Rows from block 3 of the encoder of a small image denoising autoencoder, named by matrix and row number. Rows with one number belong to one neuron. Each number is 500 + 25 x the weight over its row's rms, rounded and kept within 0 to 999. All counts start at 0. Numbers have three digits each. After the name is the row's rms in percent of the matrix's.
After each neuron's rows are labels from the 100 images, of 14848, where the neuron reaches its highest value: "responds to" is what is common among them; "peak at" is the part of the image that holds the peak. Only what is clearly more common there than usual is listed. The data: dead-leaves pictures: piles of overlapping shapes.
# fc1: MLP up (encoder.blocks.3.mlp.fc1.weight, 1920x320), inputs 160-319
# fc2: MLP down (encoder.blocks.3.mlp.fc2.weight, 320x1920, transposed), outputs 160-319

fc1.601 096:494511499501497447497535536504483492507510491519465512507518531527512534525474539506536535520521475531521525495521506443482532505497560492490480466511522468521514481498499518549542463487508523472525485469497463547559516529524472497527510488443488480514467519478482507514581492523496519518503475524506518491482496515466467459471517490465485503497456500502474502522534499512477516465500497513552464500506466528486480481495523513485543474481483477497506457501510464486467547546470480
fc2.601 111:558442481454476484505490508492498545509463508528508522533513485494520466474529489508462497491468539475537488504479491511497467494508481501496510559516515518470539505509482505461501489487529506473528495502501502503485479493524479455481501504548517478437509461545497475501482516508505492491524488496522477540460511514486506524544512524536488460508514482501530491473478487479513511479498545469489483526495518488512468489487479474525494492487522507514516517426511528532512504503521554
responds to: cool; vivid
peak at: top centre

fc1.38 115:505505485500527512481484484462549531490488487494500512515470512509486492514509462440435501556516504442450500515491488481502492519503543489524492472530489502510513462477453492510520548532504538479477483444508506519558460520496466528461519523516454502513468490504465486498467605492487545459521497472514482469521478538498514465477523525496514518474498537517485517465532531539492505517514461521530472518484491505490495485460484508494556508519525497530539471474492512511501503512475480
fc2.38 095:521495539505492483484486487511472508463525461466549474495500508483538470482457477539476485467520475523521536560517476481493495486516475515527528495498481499487485497465552528519511525459504530530527500507509501500507502481533486518473499520488488524526498460516471487499531499505507509505496495516484463505497504470524551511487485474490516453497470475496455515480505544459517497488536533515510521468538524482517474538505503501497529474448571541464494486518505475513476530505518475
responds to: grey
peak at: centre

fc1.215 085:456499495477510520499476511530547479511505514513497507475507517503466486514493462507491512479510484497488450464561500465462468496507496505512454489462491488470461526479472504463483485495499517517464550504515475495463462487487459461515486523512529499487450501496476476478447525474485488487526482497537511487505548495485519494480525583495514495474476486504474464508500468506495496532490495500480539517461515498475513485470520521513467540520493515539485512501523510477565455455507497
fc2.215 097:475478501525497522493472509502537516461489448487528491503506504483444547467487481510510489524471490511483542531533477519549497468491493510504489495509504510519512466531493524498495507495502551552440497461529571463505503506516480472513499488511480542458482521473494494497508521512510520490488527453493483523494468488510404490513515518506515501479510514506500495475512510527474485488474508546485515513498507470480485522508512489527486477584504534430487521491494493474485520512463499
responds to: cool
peak at: centre

fc1.715 099:532521459476501518465523481470542518487423525539489518486489491468469542545484499533506520478509511490524498524484463521540487488464499488539478475498503521491510481512491520500503524495503510484470498522484493502481529491494492508493523506531515465508498500491457492492485495535488509479531483508459515481488469492523487485491507516506467480506475490494554542507471487542475488512463505483506532478481530499513512497493504502522513488495541493521483505502446506486503503501458478
fc2.715 088:522483502476552473495499475521519479487463536485517513519495521519472500508495509497508504549464472532465526504499509497507491492497538520460533475475485514495485473499591511496520538520497522486538506493521571484473470488434479498512450487481496497487506543497540491500530517450466497526551521529530510492493522499529491495520510493476448513477539500532491512475490568493471484452514457486478528495490516493520494514437517512477520503502468505499496508513523493499492483502534528
responds to: earthy
peak at: centre

fc1.94 101:524491430506502495535481467499499518456507462516481475501479505553513480485493514499528474505528478494496500498502518477491496477538472478481540520524506502529513515464504480451471572526496528484457489515503482496514524540498465514541536493484526501532464519504539466481508539497467512490465462478548498493496505492510499518473524520504497501492496511515547524461490504550496544477503449487500493471441487508465504512482501523521501541479497539496489456500453529561486486504524522
fc2.94 093:499516546497545475488493492507496475465498514491502507492524497476529510509481459532521486535498510526525507550525515519503505494532485493493518495471503476487474494500513485500491485457510545483548459494503485472470514508493496546520491474494506503506511469532466479509498521470489472465543503441482501496472480532506528545542470541522493531524478460502506515544523533547517438499479477505513492528481507488553437557516494479463513487477577485493492507505502473527539503516491527
responds to: grey
peak at: centre

fc1.598 070:467490473518462535487506504529560522530487466528516513484506484500489483507458463499516525486484492526486483521495491456493513504472500525473492473504499455513511487491501486485477493542519457492479457497493509483467489471499464500505499517500472464513466498473478456475517500535501499514492479509473507454537551502484455492501501532497487497465518495523456505504502498498490505522491482513500551522488507477460507470508495522517500550559467497516509516489550521444524532477533488
fc2.598 090:473484468491523511522492482518514521511466524501510492543514498482487502483526504494541540501514495493505491475508514466525486481491482502493476531535479462534506470488485514487507457492474522461524519479518560472486481503454483510489489483496525508495488504505507498484485504458511497500479509504498491530523490481470398506480516504508473472493500487495492515510506500485502484462503502504518495508508487488501478496484502513522494509527492511494520499506490506514484512513467502
responds to: grey
peak at: centre

fc1.534 097:491595501510531483521472456546510491514504472509477530514506496462476519524528506506491517500478510508493484497451503457578478546493532504518484502512502452522523477577491512483464488494493544505497510493544554490483490470479488468531477468516494463512503458500494507518480486536512474492510481481509515491528516501510534470474502502497486510497470463521517491513450470452461452505503494518505472512497496489490530490501503518498512489533489481543514474480489500492527522501504528
fc2.534 090:475478503467496494493503479527468524486470512448518518540504517526522465470518518429497465493500500501509499512468460474448470450468472535537514521449475501482449525481510509525528489491530457497509485497470468557475429503509505496472520484478485484494518529465505492486487482479502506488498486552485503541476511505499463519502530494522471460498511507566456483546518525510552540527511519487512514505504515522520468509507453486514512483567503478463479514533497469527504468459450520
responds to: grey
peak at: centre

fc1.386 085:472549491445517505513488469510495523488488443508505535475511458451527498508492506480514520470478477551513502474485537433560504497510489461494493476549481502522502478501519478532474472480493459497461447465532505458508503510486523497528498531511503459544478527503440471556524499525527475485500464457511531517499503485509511450519529515509487504526479518502512493461495516419522457526531501525465487493481471525513528497499493538521513502500493459469513472468510478511492512487518506
fc2.386 093:512479497478521532510497523514492485455486554487482493529480523471502508435482490481485485532520523484492528533458465549456445492526529512498473496508533497511474488507484517514470446510455486480565521524474538468499463502454501491522509470499450479498507511523497504483502494539483472535525520527501517494507510505468412498487510473508501496508480488525504467504490561527529495475516512520442478542524504525508476495490488520539526545552471557501510528480462481464521475469498492
responds to: grey; cool
peak at: centre

fc1.97 092:481515483534490437447526493466509486499493505514509513487533500556516558492439550512487484467502467527500516513437522459485518512563525473482503515516491511500506540506479481507503455498519484483465525499519505497532550507500503469501529520436470487496468488508505499487517489494533530473481467474474537542487491456463467519489472569519464517495503508494503480540475460486492496500477518510480532486503530504511485457543505487483487512498497446497547535493529470465489504532535493
fc2.97 100:474490522473457500541510496491528472500485529493489529522470475498512514511428495494525498506484538470498511467480512527474511510473484466501514505506532520503516492543529477530539552537502531524536492503460498489507496485490509531516492504540496467472502549502504481502510490480482501508450467484487500487524513476486475493529492464493460450516519501489456469491531477500507511440545479487478487549492490489517473565478493503478484521502498475485496530477476491550520486482452482
responds to: cool
peak at: middle left

fc1.134 094:516503503481537529532537492494516482488493503516566509499479527497493524564510488494509473510521503564472500463449488457504529490510536451482510484500519490517495503491508529495523478488447472457479530460487519473455488503502508484469493499512548468495515506512514490476500509518536462486505498489481562501525506541438512520471487524491502505499464499502528491566521480485520490482503477526519435480484501507522495482466523500509474514482523503518524498482508545527526505526486482
fc2.134 104:512532508524482507458539520490514509502479515473517462500517504497482473464475468519467470503497485476518456532499505526486502467499460494545501538535547515495495486501478510480515531544506429513508504487543524467528497522485464499519507518514423507531461492528505493500540527493474498552520512444496525507517470527483457475508479547486464474515513496470522487473505529511466477505516503510467513525525504508496491502456509515541511512556471536517508525462494504483464520498502440
responds to: cool; dark
peak at: centre

fc1.24 077:508483502498509482501495499533498470500488442542533520523507504443522511540512495483498501517486513516477534497493493498541456508520491485488494502534487518475518501490479499501520492483467544489526502493500551493471444514505517462514501471519491437495531466489462493506455490486532469492484508486539543495537567515506513491500507525495503473493482498535536496505501469535468456507527477523463522497511532506471477521503504506485496541471486466461469533481504494498521526485521470
fc2.24 092:506544512493516486488506499525510512504500496514495504510489501502567468501498534509497476477493493487487460484497537470506518517517479523545498484481524486505482519505522525492487464487499459499482501507519476489504460501494519463485522509502488452465522542506506505484477483502525507506494492509478467518504586499466460521502503543522490481502480497502499481510544517496488550516544505499523484506534564524495488468508455513498492506472489461492523500549482502533492522482496534
responds to: cool
peak at: centre

fc1.19 087:513496479505519514528485512473468533468466544508497484501481507497498488481493478474471468497495533515503485486499471512464490516503465481487470472491498511532520484520512506493485505544497469509479488513534476446464504496498519483533521521498482493473503483520458481458509570486519477477518492535554495501487488487537504486531478508478454494463500527509493492494489495447530537528540510500504491535498470521479502473471515509489533536532524552517466461501468491528518510453514495
fc2.19 097:525507481547502507493491485526517478506473515469500524452528525493493527494504519522522500487528508497478508538510502504493521473458532458508517503517531513506517493487477504523450508475516513541535504481528474521502574517544487501462473483527500504550489507495542535512512450544484512510528502432462511461503490510445547513461509506491515490507498477469536513516521532519503463475475449458498511513477492498504435502513526509506463501425443501507533521490492539519500499506511509
responds to: warm
peak at: centre

fc1.358 093:500520483532526552494480540480477454464487456552527490528494509509493500492471489465530507505453481487453484520492471521507488509466562493523483472474473490524470520514464519490458495476500546531481495515549473498471509491507512527493532480506507533471468475495510542473490502477494493466528518474479501500487493499454504502502499496495488475522517476506497478537505498483489521494481442501515497488510541488529500511490475468521503518513514537491465502533466516512512510489540516
fc2.358 100:473486535501465513498517517490540506530499458513551504487493477495464513474498522507512503532492481492483492497554538501523495489488477532501494486510491472495525533479502503543546467479470477503464504436521475488531518519510477540465530525507528501521496514484461516555445518508512480514538524507458501498545486479480505446477485547507535473462500494539501484507521499461500473526523524520530512493533522515493497497471525515440506517487475507503528485503517505532479485529461571
responds to: warm
peak at: centre

fc1.8 094:481516464480468539453454504481493483504446510463480509512528507554487507522504490534495532535504518483514487514500482498523465534469494526547474467490480473501512542470511513486517495492488540475497476523488472491532532545498467494507504528506505516483449487545481469523519469518496520510529493488505517521506457514510486503546553526492487448516492459517502467490483480536547514479499441550479548487459481493498483534518538513467516508508512495521510454463467512447503501514464504
fc2.8 100:491532522472536481514508490536481545499493554500496524539489521525476522485456506506502485469483507519515526522453504511480509482477452500469485538492497511510520501533505481491511482527514529528635515541477511498473490502431492489498503474525515483494496512494468490509527462521504480500460512499503494525500492497505492486501507485496495515489471523511476519501457525444510487525493545535520500509468484477537505555500477497495516474479502526456492496480466486523513475499510501
responds to: earthy
peak at: centre

fc1.393 087:508518512480479498496528520484494481479482546556502470538486512528533485527506538498469470490517515529480511487516521516488537491502444498456491532481501536499492528493459516527520491477489500492514535541514482457507460511513519492469515509504551512513503509552454488504481503538490520479476531488510470485462560516470492523452473484499498464513482486500501497512508494505494465470505439496527486465494510501522478513472538497509414474505525487480521473490535481499467494550509539
fc2.393 087:507473509481483511477532490471512462498494492530493486445519516475500510487510475516447532525480518521510448446475506530498486485514466549518496497525519510512484504501501497501492457468494525506507484426512560474482562484497488481498499525498515542504518519508507520488475475493531489468507474514507493531520554509482536446494504452534512519483487509513478470539485549481524498543495488504511515510476506465532499489504527479454449499478482510524508501539507471501540509500533486
responds to: pastel
peak at: centre

fc1.482 107:540492521510508504516483497464467484493526506502491538482488530501450489561530532477497529494460481454485510511482507466486492521515526527478493541501507513524494503512506520487510485484501500491493499459520457460481473539553540444479535457475512465479474510497509507471453539458518492482471475484488514492501529523511529454487504519516466566523493512501505500502478475516522487482487502482528482483498550474500507426479528493480477547511456490530517531503478540493508499462506499
fc2.482 120:510462507526487496467487498530480557516519443514454505551498492465505479486521490507511470444487518504517463488508465494569509520469519490510528539507497503508507500510509491453513514495514470503486478505486474514515509519458529521536485537503468520451503497455479486459472455506475486475522520491501535482500482491526474498494489484473496459536512472522500497482473555489480528498536495465505442491527503498481524497509498493516440498499511477533495519495530529463481483483507464
responds to: cool
peak at: centre